A small spectrogram autoencoder, trained from scratch.
Training: muon at rate 0.0037, batches of 32.
Data: trained on phrases spoken by 400 fixed synthetic voices, 39062 training examples, 4.3 epochs.
Rows from block 12 of the encoder of a small spectrogram autoencoder, named by matrix and row number. Rows with one number belong to one channel. Each number is 200 + 20 x the weight over its row's rms, rounded and kept within 0 to 999. All counts start at 0.
After each channel's rows are labels from the 100 clips, of 14976, where the channel reaches its highest value: "lies over" is the class under the peak; "responds to" is what is common among them. Only what is clearly more common there than usual is listed. The data: phrases spoken by 400 fixed synthetic voices. In brackets: how many of the 100.
# convs0: first 3x3 conv (encoder.blocks.12.convs.0.weight, 192x192x3x3, standardized in use, each kernel summed), inputs 96-191
# convs1: second 3x3 conv (encoder.blocks.12.convs.1.weight, 192x192x3x3, standardized in use, transposed, each kernel summed), outputs 96-191

convs0.167,180,228,214,198,199,206,202,216,237,201,204,216,183,196,182,208,177,204,200,176,220,204,206,199,206,208,198,182,203,181,210,197,215,156,193,167,181,231,192,249,218,204,213,226,189,166,239,221,191,193,213,195,203,195,198,189,218,248,167,224,194,206,206,189,220,200,189,240,189,187,196,176,214,170,188,218,202,195,244,199,206,232,150,207,183,176,169,176,187,220,209,185,218,217,196,151
convs1.167,219,209,219,205,218,185,206,186,213,200,205,219,239,188,219,225,231,175,203,163,176,204,177,202,197,226,193,199,195,208,224,204,209,212,194,204,211,209,197,199,231,198,207,230,215,170,200,190,194,180,202,216,207,184,220,215,208,278,200,191,191,196,190,197,235,211,167,239,218,210,203,239,184,171,226,194,191,184,210,175,217,198,187,199,221,215,191,176,165,209,212,189,201,239,219,196
lies over: silence (62)
responds to: child-like voice (57)

convs0.143,207,202,211,145,206,212,198,185,209,175,227,241,146,208,198,196,180,203,192,171,218,185,202,224,216,164,211,196,196,214,201,176,221,213,200,206,202,201,174,190,223,203,180,223,192,226,193,213,195,226,217,213,229,191,200,178,188,187,160,188,190,240,177,224,222,201,214,148,180,204,231,167,208,227,222,210,199,176,195,220,209,197,192,189,182,167,216,222,186,199,171,183,227,196,227,175
convs1.143,233,160,237,182,203,174,211,218,187,202,201,243,207,176,196,201,210,197,175,226,206,205,205,180,243,203,205,198,196,196,226,164,206,238,215,202,210,211,218,176,200,197,203,210,198,189,190,209,197,175,192,207,153,208,162,221,227,215,170,212,174,197,194,200,196,202,215,213,221,174,181,186,190,215,170,226,215,193,184,212,177,219,180,207,194,186,220,158,192,183,194,196,176,191,191,195
lies over: /p/ (34)
responds to: clipping (25)

convs0.126,222,197,202,216,237,206,224,157,195,197,225,206,175,172,180,213,190,177,182,213,228,222,198,209,189,211,208,205,236,155,223,206,178,191,211,207,194,206,204,212,201,174,212,192,198,181,214,204,217,214,183,173,209,167,214,192,206,208,217,204,177,236,198,202,195,226,167,168,153,164,173,164,191,190,181,201,187,156,199,227,174,200,247,203,167,167,199,166,170,216,242,194,183,188,202,160
convs1.126,219,205,185,184,211,193,190,186,228,185,181,179,221,226,174,206,225,215,233,203,149,163,208,225,193,195,232,179,197,212,193,189,213,191,209,215,215,205,216,205,166,207,207,210,184,200,180,213,206,235,168,197,220,207,227,204,213,166,190,232,214,216,178,180,194,210,188,202,237,194,180,169,215,164,191,214,200,176,205,183,193,213,175,173,212,204,227,199,194,195,186,201,221,221,219,165
lies over: /ɔ/ (26)
responds to: child-like voice (64)

convs0.111,151,163,196,165,189,214,206,196,225,216,205,210,198,193,215,173,212,209,195,176,189,226,183,222,195,209,201,174,185,179,202,182,219,203,219,218,191,210,188,209,233,194,198,213,211,200,192,181,159,188,217,212,230,171,208,184,232,220,209,203,169,234,151,228,236,176,187,165,214,218,170,213,215,222,198,254,198,204,198,191,143,215,195,219,205,185,216,193,187,230,202,196,222,208,216,186
convs1.111,192,213,218,161,197,149,216,202,153,209,210,172,201,197,196,217,202,261,189,182,248,223,222,210,200,212,218,206,216,182,204,202,170,211,202,171,183,225,192,200,175,172,195,223,146,185,132,198,211,217,233,208,192,164,196,177,192,194,180,183,192,208,208,238,187,174,203,202,185,219,175,198,225,218,168,191,189,210,182,200,170,189,230,177,202,191,214,198,200,190,184,198,206,190,195,195
lies over: /t/ (27)
responds to: clipping (31)

convs0.75,162,213,176,191,186,209,210,220,217,169,197,169,204,252,178,195,238,189,199,185,233,220,200,198,237,188,208,208,239,178,213,195,207,238,251,197,206,214,187,213,216,216,190,209,205,173,181,227,198,222,199,224,210,226,203,184,197,193,160,182,214,210,192,193,210,236,215,211,207,199,212,221,206,171,190,183,177,171,188,216,235,224,131,192,218,195,174,186,192,211,178,178,186,223,209,169
convs1.75,189,214,191,244,208,217,194,179,220,194,208,141,201,201,207,255,185,214,225,217,190,168,237,235,172,233,151,198,243,200,162,176,167,202,195,201,190,189,206,184,201,224,201,204,176,188,169,203,223,193,239,206,216,171,208,186,192,192,213,201,205,185,195,221,186,210,179,233,211,175,191,228,235,227,180,190,182,213,204,197,189,205,222,184,194,194,193,215,165,190,221,191,191,193,195,185
lies over: /s/ (34)
responds to: mains hum (34)

convs0.107,163,178,224,196,194,206,210,204,204,206,189,209,206,157,221,194,136,199,207,241,186,232,181,204,223,171,166,208,178,173,228,220,199,194,195,212,169,228,172,182,205,180,221,197,198,186,188,220,205,197,202,205,199,233,232,168,206,215,183,196,175,215,178,197,161,177,219,195,204,228,184,211,222,185,210,192,179,173,211,174,178,203,190,219,189,168,191,203,188,196,183,218,156,189,217,189
convs1.107,216,209,179,225,237,222,203,187,206,182,205,233,187,151,202,199,181,201,193,181,157,208,165,186,212,190,224,217,219,207,209,192,202,180,208,224,201,233,208,165,251,206,216,200,213,176,162,208,202,231,199,172,185,190,192,214,232,173,166,185,202,193,196,197,205,217,165,191,197,208,184,189,216,206,202,196,229,210,217,206,225,160,181,217,185,199,209,200,196,199,164,188,192,176,172,221
lies over: /t/ (35)
responds to: clipping (32)

convs0.90,206,183,201,185,242,201,201,181,216,214,163,239,218,187,199,226,210,184,238,199,199,191,187,175,195,205,221,198,200,192,188,200,202,214,177,232,206,184,219,189,184,218,235,190,201,184,184,218,220,183,214,239,243,186,187,198,204,210,208,198,200,222,175,230,170,201,201,203,249,225,195,189,213,165,205,201,187,173,203,162,192,211,175,195,164,168,208,197,254,202,211,199,156,171,179,170
convs1.90,208,232,174,168,213,209,217,206,199,194,211,186,206,217,208,211,207,194,164,190,189,191,190,231,190,181,202,193,202,199,209,213,159,216,211,217,200,192,163,210,196,196,242,193,248,182,159,202,193,227,172,205,220,219,224,185,234,220,195,230,227,209,160,164,185,187,203,221,166,167,195,197,224,198,177,201,181,213,194,227,219,185,217,205,186,218,190,170,218,188,191,214,192,183,206,208
lies over: /t/ (61)
responds to: clipping (26)

convs0.184,247,192,215,174,213,204,208,210,191,216,206,195,188,176,193,220,194,208,221,176,198,179,192,219,200,198,227,157,210,209,184,196,211,192,183,164,196,192,191,216,228,156,223,205,198,178,188,196,213,224,190,178,209,162,204,219,235,215,157,196,198,219,202,206,211,217,201,194,208,204,218,198,192,221,196,204,162,202,228,172,215,222,180,209,170,174,193,193,200,232,207,180,208,198,210,185
convs1.184,232,178,194,160,187,202,217,199,226,223,200,200,198,200,191,205,212,157,202,174,159,168,210,205,201,189,217,227,201,189,207,262,206,215,217,206,220,195,219,158,208,208,220,228,222,201,195,190,196,179,177,177,205,194,242,189,222,225,192,228,189,185,231,196,223,206,159,203,227,227,216,234,167,182,186,180,193,227,237,176,181,200,187,198,174,187,225,222,197,215,215,217,204,204,192,191
lies over: silence (67)
responds to: mains hum (89)

convs0.12,206,211,224,175,191,214,220,185,201,193,244,201,209,194,202,214,236,203,219,152,230,189,209,218,212,226,178,188,201,181,183,187,223,205,208,184,187,214,195,206,200,218,191,206,233,205,196,221,203,202,239,223,206,185,188,194,209,214,226,208,173,196,189,188,225,195,134,127,158,204,193,222,222,157,193,179,231,214,214,181,216,201,169,192,183,205,181,214,222,186,232,230,170,183,209,175
convs1.12,230,211,176,172,198,216,186,175,180,206,218,185,218,248,147,197,204,189,171,189,184,224,162,182,213,233,250,189,206,194,190,183,211,227,175,217,229,193,211,210,223,191,185,211,219,199,191,227,204,231,178,193,204,189,169,194,175,199,196,205,194,213,201,207,202,186,231,221,188,210,181,213,177,192,188,211,185,180,156,210,216,214,222,195,198,206,206,175,236,168,214,183,215,202,203,192
lies over: /t/ (26)
responds to: mains hum (38); clipping (35)

convs0.33,204,202,215,213,176,196,199,187,214,154,205,214,196,257,195,189,210,188,218,160,177,196,215,167,220,232,221,178,183,241,201,180,207,197,228,204,209,210,198,186,185,238,213,171,196,182,208,234,204,209,209,192,173,172,170,214,205,190,199,204,198,221,178,205,159,211,203,176,181,204,187,170,207,211,208,181,168,177,191,204,224,210,223,192,215,209,187,184,201,190,205,223,190,237,221,206
convs1.33,201,199,206,200,197,234,175,228,196,193,182,202,208,165,186,215,206,191,176,215,192,181,183,207,226,207,184,204,166,205,211,229,202,193,191,175,239,167,193,187,177,212,179,205,205,232,230,230,160,197,193,232,171,208,200,203,212,188,205,167,202,163,196,228,184,203,190,163,218,184,198,203,199,173,245,188,214,217,176,187,199,179,182,210,211,217,225,208,191,202,194,196,198,206,240,170
lies over: /t/ (34)
responds to: mains hum (30)